From a checkpoint of a small class-conditioned image diffusion model.
Model: 32-pixel images, width 128.
Rows from block 9, named by matrix and row number. Rows with one number belong to one attention dimension. Each number is 200 + 30 x the weight over its row's rms, rounded and kept within 0 to 999. All counts start at 0. After the name is the row's rms in percent of the matrix's.
# q: attention query (model.blocks.9.attn.q.weight, 128x128), inputs 0-127
# k: attention key (model.blocks.9.attn.k.weight, 128x128), inputs 0-127
q.103,069,250,150,237,215,214,169,160,199,203,215,234,170,241,235,159,181,157,179,251,155,188,212,177,183,209,196,187,199,207,219,172,204,209,177,197,155,158,214,179,135,213,254,199,202,226,228,191,227,222,172,190,203,178,197,215,195,214,195,182,256,187,236,217,201,181,252,234,206,216,191,174,251,215,224,244,217,228,206,225,171,214,251,184,241,183,196,180,204,156,186,158,132,197,189,227,241,205,185,231,177,199,222,132,254,195,241,169,193,209,198,221,197,196,195,148,230,210,125,209,239,172,188,153,269,199,137,180,168
q.104,083,253,220,218,212,226,221,237,218,211,157,202,238,200,226,205,251,218,267,154,274,183,202,228,169,184,188,218,194,249,193,183,171,218,245,191,225,131,147,197,229,203,205,197,139,155,170,151,168,269,191,170,201,220,199,198,193,190,145,203,200,213,182,207,175,199,204,142,193,177,204,198,179,176,200,178,192,155,180,207,212,209,260,168,197,208,240,228,158,242,250,202,191,238,253,222,171,177,166,188,147,156,203,237,218,203,205,179,141,230,162,211,207,168,209,177,205,192,208,142,222,218,182,245,219,191,216,223,196
q.105,080,199,232,155,135,190,223,225,267,197,188,152,230,145,175,193,207,226,143,193,188,161,152,181,249,211,208,251,174,219,168,194,200,189,199,210,170,209,236,192,143,198,188,272,219,154,157,235,205,146,210,178,223,218,201,172,165,208,222,146,221,150,205,211,193,205,192,222,197,144,204,207,180,189,204,188,195,179,183,209,171,222,210,232,203,175,207,195,154,208,178,254,167,175,246,217,201,192,257,204,155,167,218,210,221,163,231,161,232,169,210,236,245,216,234,186,234,163,200,204,231,223,232,195,257,214,244,248,222
q.106,097,197,213,192,172,180,189,179,205,167,188,277,210,216,201,182,292,198,158,211,189,198,176,150,171,200,178,219,183,222,192,221,139,235,177,236,191,227,213,201,190,223,221,255,176,195,227,233,159,185,152,230,229,194,215,150,237,202,227,211,230,186,221,161,173,235,175,214,244,158,201,197,194,210,228,211,120,221,171,221,139,183,206,225,166,191,222,200,252,223,248,191,201,163,244,205,193,180,221,169,152,227,212,152,215,222,206,173,248,202,172,165,227,187,151,221,227,190,232,177,176,197,232,136,207,232,142,219,206
q.107,085,180,228,218,137,182,166,205,240,283,216,213,216,154,181,201,204,213,170,153,221,113,213,194,189,168,184,160,186,305,239,190,156,183,196,200,202,185,191,248,186,190,175,242,178,204,238,223,214,212,164,208,192,230,202,178,130,235,249,217,184,148,209,170,151,173,184,195,204,174,178,175,206,181,240,209,201,183,159,222,196,190,245,204,227,160,223,179,167,163,235,212,205,216,237,199,151,160,214,219,202,214,266,222,175,218,195,229,237,178,192,219,205,195,248,214,251,228,209,183,207,223,205,196,213,212,184,237,192
q.108,085,207,168,188,170,200,199,180,152,170,189,217,172,238,212,180,236,194,184,204,216,253,164,227,206,227,217,203,168,193,183,173,207,219,169,164,220,196,182,161,180,206,222,160,223,204,185,226,215,200,256,183,244,192,219,235,244,230,169,177,239,188,186,180,203,228,211,211,193,173,177,262,179,199,130,202,199,228,197,208,220,204,167,239,188,289,164,263,169,207,140,147,113,205,197,161,252,227,173,189,196,184,234,153,226,158,260,195,180,216,209,231,217,227,185,162,186,208,192,211,253,184,157,205,186,229,189,194,258
k.103,073,226,182,204,187,223,186,190,170,236,171,267,184,156,203,189,220,187,217,182,192,192,213,195,168,157,181,176,114,220,138,136,215,185,188,164,245,183,195,242,194,216,192,200,183,195,162,174,257,209,220,175,203,199,140,234,186,194,164,191,182,149,262,205,219,207,256,209,239,294,180,206,222,195,197,216,247,192,190,213,227,230,203,214,237,213,193,131,192,191,268,167,177,211,195,219,194,165,202,195,215,217,192,179,193,254,241,229,160,208,195,264,207,217,190,199,232,185,193,203,174,185,214,169,195,223,194,254,154
k.104,083,222,172,183,155,188,210,239,215,181,190,150,207,246,215,207,246,151,222,132,217,260,205,220,180,216,209,204,196,179,211,199,174,215,265,195,210,219,162,213,210,219,120,211,159,208,202,183,107,235,161,147,170,158,252,214,203,243,169,204,215,211,170,250,167,209,184,162,211,140,227,182,197,171,194,218,162,196,200,227,231,198,250,178,249,207,252,238,195,210,206,219,218,216,241,199,162,211,189,174,178,175,203,231,164,198,253,170,156,178,176,213,210,208,207,182,230,209,154,177,218,217,198,238,191,219,227,213,243
k.105,081,216,236,187,161,186,253,222,256,209,190,152,231,146,178,197,216,255,169,242,203,174,186,217,259,202,208,199,153,256,201,206,201,199,209,190,203,168,232,216,197,190,244,213,224,184,208,201,226,198,224,225,231,213,159,183,161,158,218,168,218,151,201,195,213,205,199,209,194,116,179,198,153,198,204,190,226,147,168,208,153,223,197,214,170,143,228,169,185,198,193,220,209,174,311,195,179,199,250,196,160,158,208,230,234,164,221,198,207,211,182,253,239,183,220,192,215,191,178,170,202,231,189,189,216,118,187,226,220
k.106,111,161,202,152,195,205,196,237,202,186,183,237,236,178,248,148,252,213,177,175,247,206,203,225,200,142,235,207,146,257,147,201,180,230,188,196,186,203,232,243,224,200,213,193,183,156,187,172,209,230,227,236,207,166,216,192,174,182,235,180,224,206,237,185,203,268,204,234,217,172,202,194,190,216,220,204,201,233,188,211,136,177,251,174,178,169,225,115,209,227,207,207,187,180,209,193,211,185,226,210,244,189,154,191,150,244,213,157,135,241,206,218,220,201,198,214,132,185,240,222,149,178,160,162,219,242,171,217,194
k.107,089,221,173,253,158,191,170,189,213,234,223,167,220,165,212,239,207,180,162,188,143,173,215,207,205,156,179,204,185,263,275,219,189,195,226,172,208,179,220,228,206,173,225,207,212,218,207,235,178,196,169,161,198,161,211,199,134,178,224,185,188,215,237,224,143,169,152,237,223,198,215,202,163,184,246,197,180,206,178,189,177,196,246,197,280,173,240,156,179,177,173,237,218,205,216,203,157,185,222,228,221,183,220,151,126,212,233,188,130,238,197,237,235,208,246,178,240,254,198,196,222,226,190,212,220,172,179,204,225
k.108,093,163,204,148,178,169,200,228,192,215,194,221,200,201,174,147,248,189,211,189,246,245,189,220,219,206,210,182,157,234,125,182,182,235,205,148,185,164,184,181,216,205,238,175,212,164,188,192,267,202,291,212,271,233,183,235,237,176,189,207,227,168,168,175,236,228,232,185,180,186,154,256,211,188,171,206,234,200,189,223,222,208,185,234,151,243,142,194,194,194,178,161,121,229,167,173,225,228,163,179,164,227,214,205,228,180,218,206,177,198,198,240,205,245,184,212,165,222,201,246,181,197,162,211,201,203,212,219,214